Weights of a small contrastive audio-text model.
Model: encoder arch vit, encoder norm rmsnorm, encoder patch size [16, 4], encoder width 256, text encoder width 128, text encoder activation gelu.
Training: nadamw at rate 0.001, 6200 steps, batches of 128.
Data: trained on drum patterns on synthesised drum kits, 26041 training examples, 30.5 epochs.
Rows from block 3 of the audio encoder of a small contrastive audio-text model, named by matrix and row number. Rows with one number belong to one neuron. Each number is 500 + 40 x the weight over its row's rms, rounded and kept within 0 to 999. All counts start at 0. Numbers have three digits each.
After each neuron's rows are labels from the 100 clips, of 14976, where the neuron reaches its largest size: "strongest on" is what is common among them; "band" is the frequency band that holds the peak. Only what is clearly more common there than usual is listed. The data: drum patterns on synthesised drum kits.
# gate: MLP gate (encoder.blocks.3.mlp.gate.weight, 768x256), inputs 128-255
# fc1: MLP up (encoder.blocks.3.mlp.fc1.weight, 768x256), inputs 128-255
# fc2: MLP down (encoder.blocks.3.mlp.fc2.weight, 256x768, transposed), outputs 128-255

gate.173:479471518479559532508481534532482581517603438514457473501497392532443465493401513519523500462529530494552483445526452528509562535523451494521509515482451511453569430524575531459550551504498485493467554517523409542484630583561492557471511530476478514557509540466464429537461433500524512478565518567485473458507524416455421533473434578436475459511473480525554551502498474494469504508490
fc1.173:479525543526567530450496420501470468491542545480539485430468503554402509511527560450467501507468541480509466491511473531505482448449470438489566508478508447520507422537467577381481494506540481464501488478485531469495481517497587517429408549483548521476458593515548517524497506534479476449506427552524416574512458552561523478561533524482487456392484446471567514444527479446552546570485
fc2.173:519479469463523542456530580516492481557451544476492515620470488518525455498475463441502519444541468562506542468492537487485503450483507483523464526505499499514476514513504473539423459483518502410401453457471545543420541468424522549536522495540523538507481537509564551509592551519508503549474544508516506483548493508536497514487576532444431511445556488502472533492470454510594518565502
strongest on: crash cymbal
band: 2000 to 4000 Hz

gate.474:501446473469437471569468482491484539558435509481435390465500425456464388534498510584559523514569506523546527517507503431536495505484471466563484482499539495530552512508552501503513462503486507490541528478392376520546498504477548515501563521542496460491406534522548468529528476547450558573486479484472516506463493491496532408526538517496492495484511497456517484483485536495379519496462
fc1.474:544487524484470474508483484480545462505432527562503443460498439469498423498501476494593414523502506451475522559521499437477527518466485446478538461539539475541485557551533439545536509457421545595576578494486460531539473512531447409465463605567575524509501482537529487523456470501506498469499478422560457485506536460484487508453550540497558550458456502485528491455501511596487586550457
fc2.474:462522427434516448496469537454496468407486482478499485540534508430512528504452524550438478544459476507506521546549472549510510495434495493539532603503498521493553513575412424549464434570505558503472541525525480533479423416450555458470551503504504507511505534463527463459592537487463492561448491480571492543440525488477489461448460560600421481543455521517436456458456618544531553512599
strongest on: thin (high-pass); pink noise; white noise
band: 250 to 500 Hz

gate.754:439441526475498408495532568536487524500543485548495436477514495491474596505522496556475494506489601498567441487560476532369514464523480470493518504443494474532485449493435583490508542518509485503517531471432468432493458453432571472458484501460468465510486520508476401472519499453524474502544484500482441468461573487472522481503491536521503540518507497495441561560505577466524585573471
fc1.754:546505583572443511509488505417482591542563404469469579517503470552500444576543537530520465521457525462507556453470471415536543526511506567515491478457581499500493511551495534545548566508519520574473498476570509515463557558550421523440523499494537475479427535485515510503488512483433479525520518528501548504486459484505572408538592458482556509553468538518522459496538470577508495546520
fc2.754:436474408494554504564487577476552491573473535516524531490534548477547561569543507491470523520503470611440484531470448538475569524468523556550519512500484514465577545449488465449499489493533544512530505537468444538502462524543457487515570547574619521461463465525543489527488458467531525522531563440452523444550491471512490489532475470468453600514513473466483567507546513582469511477370
strongest on: clap; breakbeat; random hits
band: 250 to 500 Hz

gate.4:463513485513577484517495493509564534594598515523469465534496486511431467484498484553514500491496522510529472469482506507531495477505498544504457520508444431516458518477544394524478458511474525498492485509472486458501503505457515472551485557473512511472533496506488377546461444490502496426491473555474538448508489480464515555511497569474538515543524511546523424517512498470442465444483
fc1.4:477430544444601498472499458509589520528535493466527458529453534537465545500475487512542505488486469472532520507552430573491540481492545514452539527542434483480488496530492452499488489473559483466515533459499516513511561499502530441527495535485494464517525493460549431471579412486491506491549479474485460441521458467497492492573506508467459514542499577531567450496466492459501461471535
fc2.4:496456462450512507508461533467565495517565496499470503547490520479518544534506567454496520531436493513526566481519418501465522451441499485492463569527558617485467492536501486502503557363524467505506518575479461535468507487539509538504445467488521490489484473481484541508519579473541590507484532521586556469465491471478527497506515538426482556525511484533487525498468602412452468534520
strongest on: cowbell; snare
band: 250 to 500 Hz

gate.545:555565428471579531501516507488468532487460519557458509469383466526510436565542469550485507507436511414508481509510563446509462515446507513475450524492461442505522523434500547470417505514428487520581535452537473547531496528486501493476496544458496521477515519458473477458460459451499486511575573525492472438492503551441416518530512529463491520539421516534479504449515452506521495450469
fc1.545:478480438486434494485507474498499457523405466522556538557495438529555591516507473503526468467464474504513520429418518482546481552566507479507454539538481464496531506529490545488406527496501510540422531431489477516499539477484584477475501465529472486590520541553469463558526459524464486495519501502531491551473569476454463526483473496490542457508457537487550424533446482472513476439486
fc2.545:520557503522484541495516504527503523503487473453507462481562537470416501458511553547496503502494515499461447496456523496543450521468475528566538533508530551508463507522443509425553514551516600530466498548538503525412401539457457419472556506532508487513499478502474464546545499530574496495530468468547416521537470478531539459484522532507532496470476403537512548467555467532524474476462
strongest on: snare; random hits
band: 1000 to 2000 Hz

gate.508:410460518461508404514509471573463542475477458528446521488534481501582497507526553545544524515442529509570503481514512486488493502611460515501445519462454543490470554522500489574530560450523444501527526547514479472469464465482456481488474418445452463504481470551467441493537447465509520483498491560500545506451472443417511493452518542565508493465449435483441481514490532506435496515468
fc1.508:573493475533504525496536485472466513512487472421568433451505485535453561496500421527505472450564488551451485544545541445496519493513491554457541535574527477530487501510473509477455519516528544496453521515477467514536515450532495464509509560567433494432525532422524562507529533542479474472449575472498452488538507480523500448597517484509517502506460533525484469434506503565570544501548
fc2.508:463490580541509535538509482503405496503505461487452576513499484518509495529495546548537485451488436517541433472504483478535502457614463610463468437453485473536532476496539486533468462481542462452474479544506508444526462506512452490503476530499481497468514477459507474523447503477472452540505506435430512503544475485517404540540563498525478470475443435475534539485523490517465508520572
strongest on: snare; muffled (low-pass)
band: 4000 to 8000 Hz

gate.230:479496487543535454507537572548508471494482501518497482483530499465410477475461539548482542537526479495550499477513535511519558504524426524501439488481436452496523560500457446503537540499475491481582469421414448488410506518543463444411547464478543488487469543512491466464469516449510468483529482513508442456461524467438511445441555517475503509516470489460513494504515510484494480521460
fc1.230:543513472551563391462544514519534519513473575504544396537481523414468510461490516535486547513583530525507569475513532472500530546484510522557445449495431467540562456490422491522538493455512559462542507499506494465466549464454445529452572571524484476491526557480546517476485452462547542465544497539478434516511545439458513475491498545518498438530484461416552491487542525507492482476499
fc2.230:496483502545521470445502532473513546488458458429567485538565504479489537545497499507508505511453451494508511447521560515485455520543536500488481501497542520526508506484535506518460461507546449470482524485537447493462448501571492543555493471531520486476519486535550490518571547547442506504485446524551518554499426420530512472532524480540541521560488534497502495589463511486522504517661
strongest on: thin (high-pass); pink noise
band: 250 to 500 Hz

gate.396:473499449531551472491497580528484498524509504442462546424474570439466557519500490527476556507524438484524509433522568491518435494520495501504456559482502521488536482469512482528474468515487474448502423497517562485461420515464449534495504481446484455471474539427449441502436539432471475525558501516441523458512533467494451457407535530471528534559510482505458605503546463508514451542390
fc1.396:518494470556467483485491481497488504504539462446582499444492520515513565491484535505529474511441560538483571438498547475424437486526453480472523500541519526494474489501508419482557498485529434442494505506543536519452490525519515563473549531488534566425485492490455533506500448456390438513538476450555502545553537509528472461534481453489555517564480470499481466531462440539449471485486
fc2.396:447530491565474512566491569472392592472506436513526470505540488516453473456450566497469491549464540457540482479499512516473488539556485554485524489475576438490441514497531492498497494495492527467514496473561528434481571494554468444524507502554524581480534449550484451527522550486504484597442421476531610453556495471540507522456567451472447530605503421465532460520517498511465488454471
strongest on: random hits; breakbeat
band: 250 to 500 Hz

gate.466:480554492481547460495488514513476548582472518490538509444486556440485527539477498529477449516478471458497483459519563440516464582480496563589537543521471481570518524482479455566543425556490475483524527466492506567544502512510479442428547469491517518482453533566532539484410460409556554502416541565460429467512462501451491484480540492519490410495433467506498447369493464519473445500480
fc1.466:529475483531491427545534531472549460528483561428524524481483564466479536429467408478531484507519511465491513512578435486428522587536489564487611600470474489427478495587517554492538513526546482455458426491472437527503572465528469617545511465521477486545532548466491497450495483508527469443389533508487454492509499450510487458486477414541558516508455478445533517497483529426519512457498
fc2.466:509505492498506544477463559507568539465484485518484513538524522440448474483463551521523562543530550450473539508486565524535547539498527453563572471533455551512466490495539473513469471500552497532529537489464447493528564529455573459481495489500459461549475512523486518483561453511515465468561478563542497554510478464465575497540517514444577446486493501561505469519510496536505559548479
strongest on: snare; bossa nova
band: 250 to 500 Hz

gate.565:485502520552539500499509501534436524573535469463424530436488542510528443511500478546507554531517513550512505497521477537488444511495524463540490489506515448501510511503556491467505524505482418482531590402456500491513468457466561443484476489493496449544476549502437447529474493541547531517548463551483472537544487524538483498468413451512521467528516523534453574594586489533471502536440
fc1.565:454540432487481547542460539558452543498492444479518471495489532590498484497445575456468536575496484488543458459439529565530535520519516587514521508459436487503491501511493520537424490446550569515486501552548530479516518552544536545447566444494504529496473479525494494446453484498468524513463512498492449529509538542456504580498565540431553490475529503520538523448496446549416520387479
fc2.565:459541533509472524514497525538470435486532532520458520533521526532477495504488546563518468467515479523453427454496535484511553469474544457484575484496507506519538442463564517517505507510515514508497461518513512518546521505490407432418492380568491412475505511610532502548434542512546458529447564424475520490482552503533474496498545513522456509466494495532517553466528491544490525544448
strongest on: clap; high tom; clipping; text has "clipped"
band: 250 to 500 Hz

gate.573:436515491542485406486478494470524507547527457445492515499473541502429451525486482526515588500494449523437571466521579474472515460539488566581472511538483544512540532465537400500551450543541487473499514497466458482497533599471515482533615505464530483471459491551505494426543536472445456507470481523512588473483501455523555453393508478486527524565478523557548486461514573483490482389486
fc1.573:499477467489519472519506497530488459521554463540506458418404514551527473550524501469485479446510527464498484556476542524501480529457445495557453458415415475457505492492571606496469471445507499474536448482492453506522479563500563568467487533491461537512479474541523543567539420578473477564537436513498474514443528468532515561550552505575539618497441451503493573475517439544399491433538
fc2.573:459506551480524438531512526484482502427547449485441494544520560529506478461475525450572497508558481483498556486512508482471481525499484531430457526479498507565518477566518488480531508508474499471480490492520511484536551506469430403531539361462494427465502460480587485476550521542507493461480467546580608522522466525579439453497511474552461524439506462558485488521569520509512490544529
strongest on: open hi-hat
band: 4000 to 8000 Hz

gate.720:543502510478481416501519499529523527508502460518473482454533447506445470452539551484566532511556582506500479473487453473453460479519454487519534488518506493478486569470508450450547531511422506471532464509451450489497533505453550516417487575520499481566530591425500459543468495479528535471505491525469498544549507500556503463373475572440539509481553501513455561518546483514433464538476
fc1.720:500493526518431461465583438439483433505426533543494490517494518471481552433481401437579528474489498508486562499500457498556469521530531484451545485512542481486482505555526531460515530461465467475502427440477479517493585445551523506434481523517578494478531562552447462510491456522516493475438498510572471511510476520570494455446413511565481420469456500498535479535430515567515496491507
fc2.720:508489514456558493505473541460511505505460542485530479516459534462477524485505458465452496497520502467510520562598538466428403501456544450488504512461492613493423503488496506537517543553491523515540475454445508498531481478510537534517526548475498561497460562476550470468617508541527472429484506544533494495500435462490517455556515560532509446550495561498492497492443552521570539524462
strongest on: clap; pink noise
band: 250 to 500 Hz

gate.115:551502494549486503497483509493473486500473526547491525497479560508476555542508580517518500525461496455465509483455525415484440469461495580533511499518463430477516564466473491474504528502400492510504604438442408418557443502471518476468526515523512482477414503548490514463502460448462502504531488516447523483481472569459464491481507519439536484485396490505455522494523455533481472491378
fc1.115:517468506461515502514511560512461455493552556458490496512496477433518464543480484460413475484487464520480547472423534519442547487488477477513459510420449505488457470450568458536424523480539542490501459462443522538460530519560475493547489524473537580477539536521434528483532488495478598543529491545516451514518538571498484509496491591458487535536534482457483358577484617464525500453508
fc2.115:487596505558561455486482438562569508571571465471448535519535415502395465542519562507451527488509470458479462514509507509562491474504533501491500480531513492534533538499466487533543561502501418520480511475584474473425470589528517488491496440512461562485472545481508456522540530551469498446537453501515561545472521447483438457533541498533475540457432501489491541491566464482505475495478
strongest on: clap; half-time; tempo: 160 to 170 bpm
band: 250 to 500 Hz

gate.76:531466460481492483475512465470520576507566508505468525535525409560489443518547511510459564555530467515498475477480550528458516534493499520503510514457431472520503513413502461539493485501521519502532517520461467537558566511591450475523516505461529549541440458469454477485502486452442586523507518500488454472482515449511501445487466485437462484460494494553524460441542507474528478471473
fc1.76:475510481451485551533489507574488489510472423423455484450531530550509564448581558453534501484561412507512472518521544518522487522492512508464469507481420515471463544450598495500461490520544520536511533546452560506548463544480443472517467493538495493483463411465501416553565538533502517519549475515505525501506474561438507497561481471523491530483498536471501566495533464549494461420463
fc2.76:496529527520479510509502463491497532488481462540576515425518546504458460554454444509563488438547591458509514475495465451532518471569495475541509453499404475557499456536533471477565545508536479431517463498491510554543524494527492513569484566509483509498546432518508500558609534444527525516507471470484542467531494438533544476508519485550583473480585489556512498536462432500521461454501
strongest on: snare; reverberation; text has "room"; text has "reverberant"
band: 2000 to 4000 Hz

gate.516:538466508449538526524556504503452532503479486582452522479530490485444505575471471563496482537517446519493494500501546438532501508457474547487538583527476502525490506510504444526480478515448506523540457528461419520465482486436555443461485528487532488525454505423532502528435454526524495527417464491477450475473457457532539469487476481477515558508554524567553420555548548474480499477464
fc1.516:464518548517499500581467534509537495524490500454542466471480556490573467434543425517530505462515483585560537507525396445491471531523470505512536501512551514457508504444512429540494452411497482458530562489453544582558467504563529525582535454528509536569482445550497485535561532463489476458554460542514521543476508497453497481571541464449561570582479577409521557510424490525464512442473
fc2.516:501537519472504504440513478489490479543537497509430492511471492402492489473505498505464497442544483518557462463545496465419470548540516542445438491444519429545476471474504371519514483568514487509444529528443482546522507536488486485526494520509490455515484577600519513493449512463514520495475524526519505475555505435547494535531438547518520502521515542549583503504445500461459449507411
strongest on: snare; reverberation; text has "room"; text has "reverberant"
band: 1000 to 2000 Hz

gate.391:439513454492491544482532463545452491506476512460468487470485556501446437434512514512492533552498483512523474440464452464503495578498421562524482524547456515543512475440515503429507546478456421468491508506431478460525473496540512518476520410568527451480451512496518478463457489510493509476470560580398517531443464540529453486471499494471505508404461445516508548491477480529466535504500
fc1.391:514565515506504505510541443551521569537415501479525559408441593506453521444517561490454452481499501445571495515496442438410469560427421544522530506555489548515522446456581505429535525472516506428459499492487498489498532435567468539535496556538542547455491515467393502503516491449428525507480547539497471494449464436508424516446488449474533535449483499480518504473495551535556506505461
fc2.391:500575448466448450488594445514479551503487486556597480529596499538497473446508551464418459509505493512489474489459530535592495471424416499505498484571503565446552461472501536476543515499470534446499447482535518473445483477471428475451432508480577538435583521484512535555445516469421525488530461510495485487532558471552466522496489448498463483510619526526455564452515483538487548531624
strongest on: reverberation; text has "reverberant"; one drop
band: 2000 to 4000 Hz

gate.631:497451527492492477491505526471494512497508474442487481495504474434467478472511476519474483552490448489494545465477505548485519492510461516485385498561479541485551548485509496467434532512542446465526547522442475514450391492522501439480474464486515484473478431556459470481402492523500493502522483444479532518488481479489458456477533518383445485516517515511526451523561444516507459553426
fc1.631:456432545513557548486398487550449531510432457549446465540481536502449518500469530460475540500485528488528494535467474457483480530475499503520560522445473489560484435501443432456502510523488475542479468458465481504491555529492531482500467510530490632549508513530515478559502559457441474477538537442461502541526560572420511465531441492508534522462512550533551557539508517567503492499505
fc2.631:536459523506526541517407424482482448479469519557480516509491633477565488500542515520514516471521527505560551565494452558506491512469529492515500495490478520500486431519500549530473458489483577566539521530460523482503463425517529480397476422489510440493543556371447400518482521503548536552555481573434508484460528540482513478495535526500474615528525529616505505531479494574485475491441
strongest on: thin (high-pass); bossa nova
band: 250 to 500 Hz

gate.457:507504494449551467559488556594538560532517522473438487493471522496455456468540487509496542542520465474534523494528529485546558474546467511517529551486475558486597450451522476472513514516457479452574523433481539487541463492471483491513575499523553530510486527452453433483463513498514497499497470547481402513497454472442444492459478530458507566444519483507531529445542554540487503483395
fc1.457:504565551560484475560536542547520524543550519510492473373499520511544510568479552500446433500441533499569556505576507506580467504478492511494511500403404556526464540433520526462493532504552447570478512490500548419466471533534566500523495519513480566541563444467509492509494451523483494485523408477483539469506517436404489501521485416522529510542514522419544537479500425477441387492449
fc2.457:441470544564487472550520527560498496510505469599519399432520558549431502462484507493433448485542541536501464493527574465536506499523503461456589490468470465556523507491480492491549499487452483535484514496550536500546539502492472448458542503548479505514507523487502502538474455453502480502434500480457531489521521557596483539526535502507502500464388491536497531521587551461452519527552
strongest on: open hi-hat; march; text has "noise"; cowbell
band: 4000 to 8000 Hz

gate.242:504441460521523384502511520492501516504596518517500469548509501473489466498464493449464557538548495486519493500492452536481580452544537490522444473468501543489551461486567471442495527517549451475509555509455532434485545537528498473491528489487564535566474515502478487452459521456443499501517488548518516537522514454570428439422509514529508475489522507571572518506561577538475449541368
fc1.242:446412531478581463507507517537522613551528507510511488479449448482570537488476526514564483493544524439558555490626509494538492518468478524488554542511444498546515539487511474523515466466536487507516468525474532578529541495466506522554540549460498482514440490469482482515530452520483501441546457524453530496497496556431530462386524490465543494489485430456478512490510540488455436537552
fc2.242:510412460549516508493548520490521420494505383516585517528484479496498495502468455455455537479446507571564469463507512497444577488472539493504519432527446496520470606479448486419548579477500463489485494517565496479466542485503499432499476489471491529564464472581394457512477518488480538492407500458566582513447451523502464525509467501514549526517481544528520469553580541427495449384491
strongest on: crash cymbal; rimshot; ride cymbal
band: 2000 to 4000 Hz

gate.289:492575490527458505484542513514469482506565519491450450533472438442498476493450517459503534485541478547569396517468483538466528567493428503564472589493433452542484492510551537489486481472527453448532573516492501483499530487480510473449431503453533472552417510471480397536443472435441601443492465557516471562428493507600514511487502544498516568491508510442540561458509548500424464481514
fc1.289:539532548484507531497511474524442450453519444574501559429528501493528502490470482509461499482485563509467519559455475487453490431479435488504456522568557498485510491483453560384462497455567508386435484496503517501481456598445418488494500510513551496506469458501432466519518466485495473529409471457486516503493507503548523453456454505446519432456476469639507535542491430496528466615472
fc2.289:489497490570559550530529513520471574443533523473516496463509537489516535520466505527551468520537435509497552534462492552485507544455415509468514528430493494497417456558442472503512545435509508459451433497577471496572484521524530476419533595549489547471593499522431512404488531542525519474500414527436485480468500539569507497440499502511527529530480448481534460518542530526498509566483
strongest on: reverberation; text has "reverberant"; one drop
band: 250 to 500 Hz

gate.743:523509449479427500531472535476496498545502568514484449497515559551431477466508482522484520493557526461469490509466444467448533513493424514491561492490498473500478495499427458565496491476512545493508524599461423465546492497497525436389473498588441419436505489458523550472507514458458495520442561496490517495490517554508519492501573529471501546508533514496550469460495470521482439476462
fc1.743:537506505458508564455513374531542434478521484467542558500535568532521481513492575517494482436436480482516483503429529489546503544518542513473410513581483540509525520441609533498531547528445486458514501476545478562459471535494476521517435453483527491489443513523501446536506538465490459540532553535483517480522534503573522561534458486527501408545589517558468593491533435505515506544483
fc2.743:488473479415526484489521537546434457487529524528481471545513485491421549457454524519515436509485457508485470447452416497508521427487474481486459535592545455444418507560528516516474526491544501497539483463419536446514567501506462436495523543487494556470525428583535528471474486490514521436508474468492509451593469404433490456500501517474477466475434463486497464494515473500530510541376
strongest on: thin (high-pass); text has "noise"; ride cymbal
band: 250 to 500 Hz

gate.120:443505497476567587541467545503495583491490532500523416474518547501422535510503499588517485555465495521513491457532477483572548455568536487427496505502472473462514478497484469451460518523488468501570501465433479476419473579515508503454554437489507505521495527502526507532486475509478505435522488513436442480476484583521467424437510573478526468599487514447504497472552516499521504577436
fc1.120:525568487551444505549543545504500523535539492516551493527529565478469522477457469532496494515571533506476494521527469473560596485541513489460486507495494496510514465503499476500492507478497557498609533518525544468454429504541528549469527453477475392500439573464518495467518528461547496494471482452482490448560470498458502509411515547486536509576481497438524479443561521504542473514464
fc2.120:551515512540482479480564523488483536508445521413590452486545497468436535408473490497485573501476506505454503477532500490548466500472483438481508528514446478487496505541535522489499511490615456481491514528567492490482512472565519535491532537504528515480588490534492526491536523512430498506508460488551532554459487402540494471537531492473491458517443471505509457526475494476507478529663
strongest on: thin (high-pass)
band: 250 to 500 Hz

gate.332:474523493506447579541488498468500500532455494489489445504497449531432452491518559594474494505545490436450461542482399475576490494465488515578551480481498430483576517507505571430497477473473543437479457472475522517508531490510550528476555545486476480519490556498463479539523482510534555433500467515438510514435520598475571446487431501468549441508530422552556536512509470455490489504448
fc1.332:547470472458482551468489515516534486516564464508474560539482496461526492529514456530513496456556525451491514584477551465601515494504445501465520438465466472507491438576467531421486596475441467503497487467490507441465426511491532499557524529397522545488451452411467488533514543502485427440474462470528510538516472535457475466510471501536435535453503523474566502538461480594566454522470
fc2.332:478517576563549453541543426492454447516520528570484487472520497497502524506469588589546468490471453497492507511449472500482472530504462571492532477469508505458470502492506414529503464440547511468526518508475433477566475478459491524392470433484484519513500501455500527514474487497496494511463572474356513512524556582532467492524546510479478506441492492516549576453527511588478552490527
strongest on: thin (high-pass)
band: 250 to 500 Hz

gate.32:550503506486468461509489576472454546575508451475403549477534458487493486487535459501469512570510527502464568576603546488536465472513471483491472552513494523437552498482484479521487511516427484523565439509458472494522412508451528539464493486527522467479438514432533528520490521529463500452540512498440478471485552470509467458483511455468419423469461453509478469495499436498548482495419
fc1.32:527453508509512532475497549533457486497502457504529492411531485518439508463490475524489547534551484491510536576552531529468456507500465512546382506459533541567485534508511523498503572518411453513503479474478553527546431465496483504469460491515508540560503496493521537498567560469533553574559495523495540551542543593563484487567431554500425503539447455476502550488540578506489517479507
fc2.32:519514495463459426516518458494501531483524534479517434541553527480445525503526532475521452526501475514512481551534426497530481474511433439443485500492493429529477549528482521499467489524485506498475531481520534490522427527463461518570492535424483474493481535473442497497518405552508482485524491527548537495524512538528514510516475462538501483506538533482458539433492454521461494546574
strongest on: clap; text has "noise"
band: 1000 to 2000 Hz

gate.293:516548487499460490507453483559475498528486459495442452541523517593453453519558533487467483515535530524536523502463450453496494456475421516540452535485443449493452511484505447512486520460438539486569481573459479452536514499563518515473514481508514493427458519450493372518476510516452509517485585501447573514546471464501480419461450551485542452442535516477510496461511558522483559473432
fc1.293:497491543530558526520437577433542496514557505565471488460441489496521552491451494527439503465420535420577472507491501570405523509517451526470467472413505548466464532512519545446492532426504515460447521506560522515443478461544545478527470511498522609448494529555525529458556565488480550466515435483463455508434437440497487490520490519511473538481478484440488486515541508493471516560495
fc2.293:504469539531462492570506529499505396525486440448562464462560461470508479517452499535459443451477519525560507491491448533527516526478520531453520490451529511550528511477519544508507475478520441464496469534460510408413526549473487512434497428462509523555480515487505455534488504469537567576481451481494506549504520509487539463473443504543485473445531481459436562546499478494510587487489
strongest on: open hi-hat; reverberation; text has "reverberant"; low tom
band: 4000 to 8000 Hz

gate.710:463538504412529521484492497496459559526543530503413504411501500507508448486519448496474507491522477467514441505420543497504568552513488555495532493483507481492450458492509498537499410473532471489541516511566498564505548515487482491491554477503557496552466467462428468553480478498452547470486521527456470480487486515454470463506528566486591504463525537469537493506581575463458620390472
fc1.710:461504490557500463518504510483518477553458481475545512544524519475499469514515504498488587480376536515521491478482519471484540532437468479589481503432594510584452470416533514505450459575519436431514536447544430431452533423554435506528501509510479500523499534440571522514486499407516546468499568526467427535449490482468508556434527448559445496450413508543527472416505525541513535477499
fc2.710:569494481398454566507408553495519562549550493534487540514417541495499446544514542438530494484477530450515483525476501532495479518437577519530469463514548488482494535512485459488507560471492465503541462528450483479507520482523464488529468450473562493542520483561522532464548545540506429442483491493553560537462500476546562488466486516510580534545537538533498513545482485509556459519498
strongest on: crash cymbal; one drop
band: 1000 to 2000 Hz

gate.659:476508490499487536541530521473477467560509457552411520500430532501530486551602563473515516485542489481494533533528455540455489502475480494478507559456506446436460504532492539488476569512462423484489523505495548535495504572493473497586436478521560493534521526517448432513473450483551492468462559527498545469496505513462471408495467544476489460478512520448576503478547508442510490525414
fc1.659:487592509530433468522543542536489462514523422425564528544487509451500476511451489492556513554481504427522544559515468530465462556450514516536574520492511560468556542484541605478532515538518503484471537448512451478461479515506506539486476461497521414515518567503481521519484538506530565537455461462452442506524427544467537516482441484449506411439532458461484514490492533476540493497493
fc2.659:495464539493491522577466444549501492502467514518484498569462474510542479544495516524587486510476500471544455458485477537457507441511424528454506483521525494475488499502533457543452502441474512439514494467432457490522459545523534508566465473589551409501504519512494474455547432477506519512489494530470510503498426502508483476454545560436478515488528562515499505443475494535535498428578
strongest on: clap; cowbell
band: 250 to 500 Hz

gate.58:540447505474551485475524461508521491502516490492475462465518560487479478465444526528414518528490469528519488457536488513520569467461485458523499480506505500462576419505585597503537453512467483496503479490534491488557528477482538551490477532525578493520506503562475496574425509430377559502540484462474428449413505503535402486526476494505465522424501567565510541517488527494503529515451
fc1.58:542516602482449496527512431478475575493516535457488483467484521462537472547464493483481470550412537520472527428529521484475517544567423483476541453452522403577471465563460514447535435499495509601470499471511463532545501545484513562545554564448529468513521455418475506493505499493552452529522479480540428550602495485512479393559507424476511433502486516510497500514539472538518471564472
fc2.58:536409498529505474555521578578443492533529466556505455508558509531569511403481442588503490419484488572543535518549527562550524479495504522497525422510504515466486582494497508484479471483581501461502497538460492495490452475513521517482448497461564605502517526509453491488450479528464477525495518456434529491559591565553568554546457472467515535557477466529514508511494540487472534472488
strongest on: crash cymbal; open hi-hat; rimshot
band: 4000 to 8000 Hz

gate.186:483549513527483508547525523558502587455481441488466459457551432528465469538543558498486493467545472491502481525486508503446514467564502558517419515457504532501465494413546471468434499498473561519482427546489439446547394543534458499445486499556539588440481491536466532579439427502467468537474510451419541434529585467411518422484429496472528455542474466472480501429496490506474437490479
fc1.186:566535493529464530422455495472539535493500506533501481491444535521455500485521506526522525503530548475511552554488452557528490456451501469530446513503517530507539473553442535452539538485484545491507538525507506457510482545490566600566483477483604472500501588460490514495532543497542510482387520492534473499478462538496526500506454511467521394479485509516478555528499458487468456521464
fc2.186:453470539525416480608540496571513475491490456484511508533541526559503561477475495542461523544566531527474475497532500471534514512534493535543487550532492473556518535469491485491539494486575494420536503484497527506473450457519492533451461461544461577564478565526497483518440507436491520490462570486484535467561486571573529502496458511535536456451494487507456577513514531494425450452490
strongest on: open hi-hat; pink noise
band: 4000 to 8000 Hz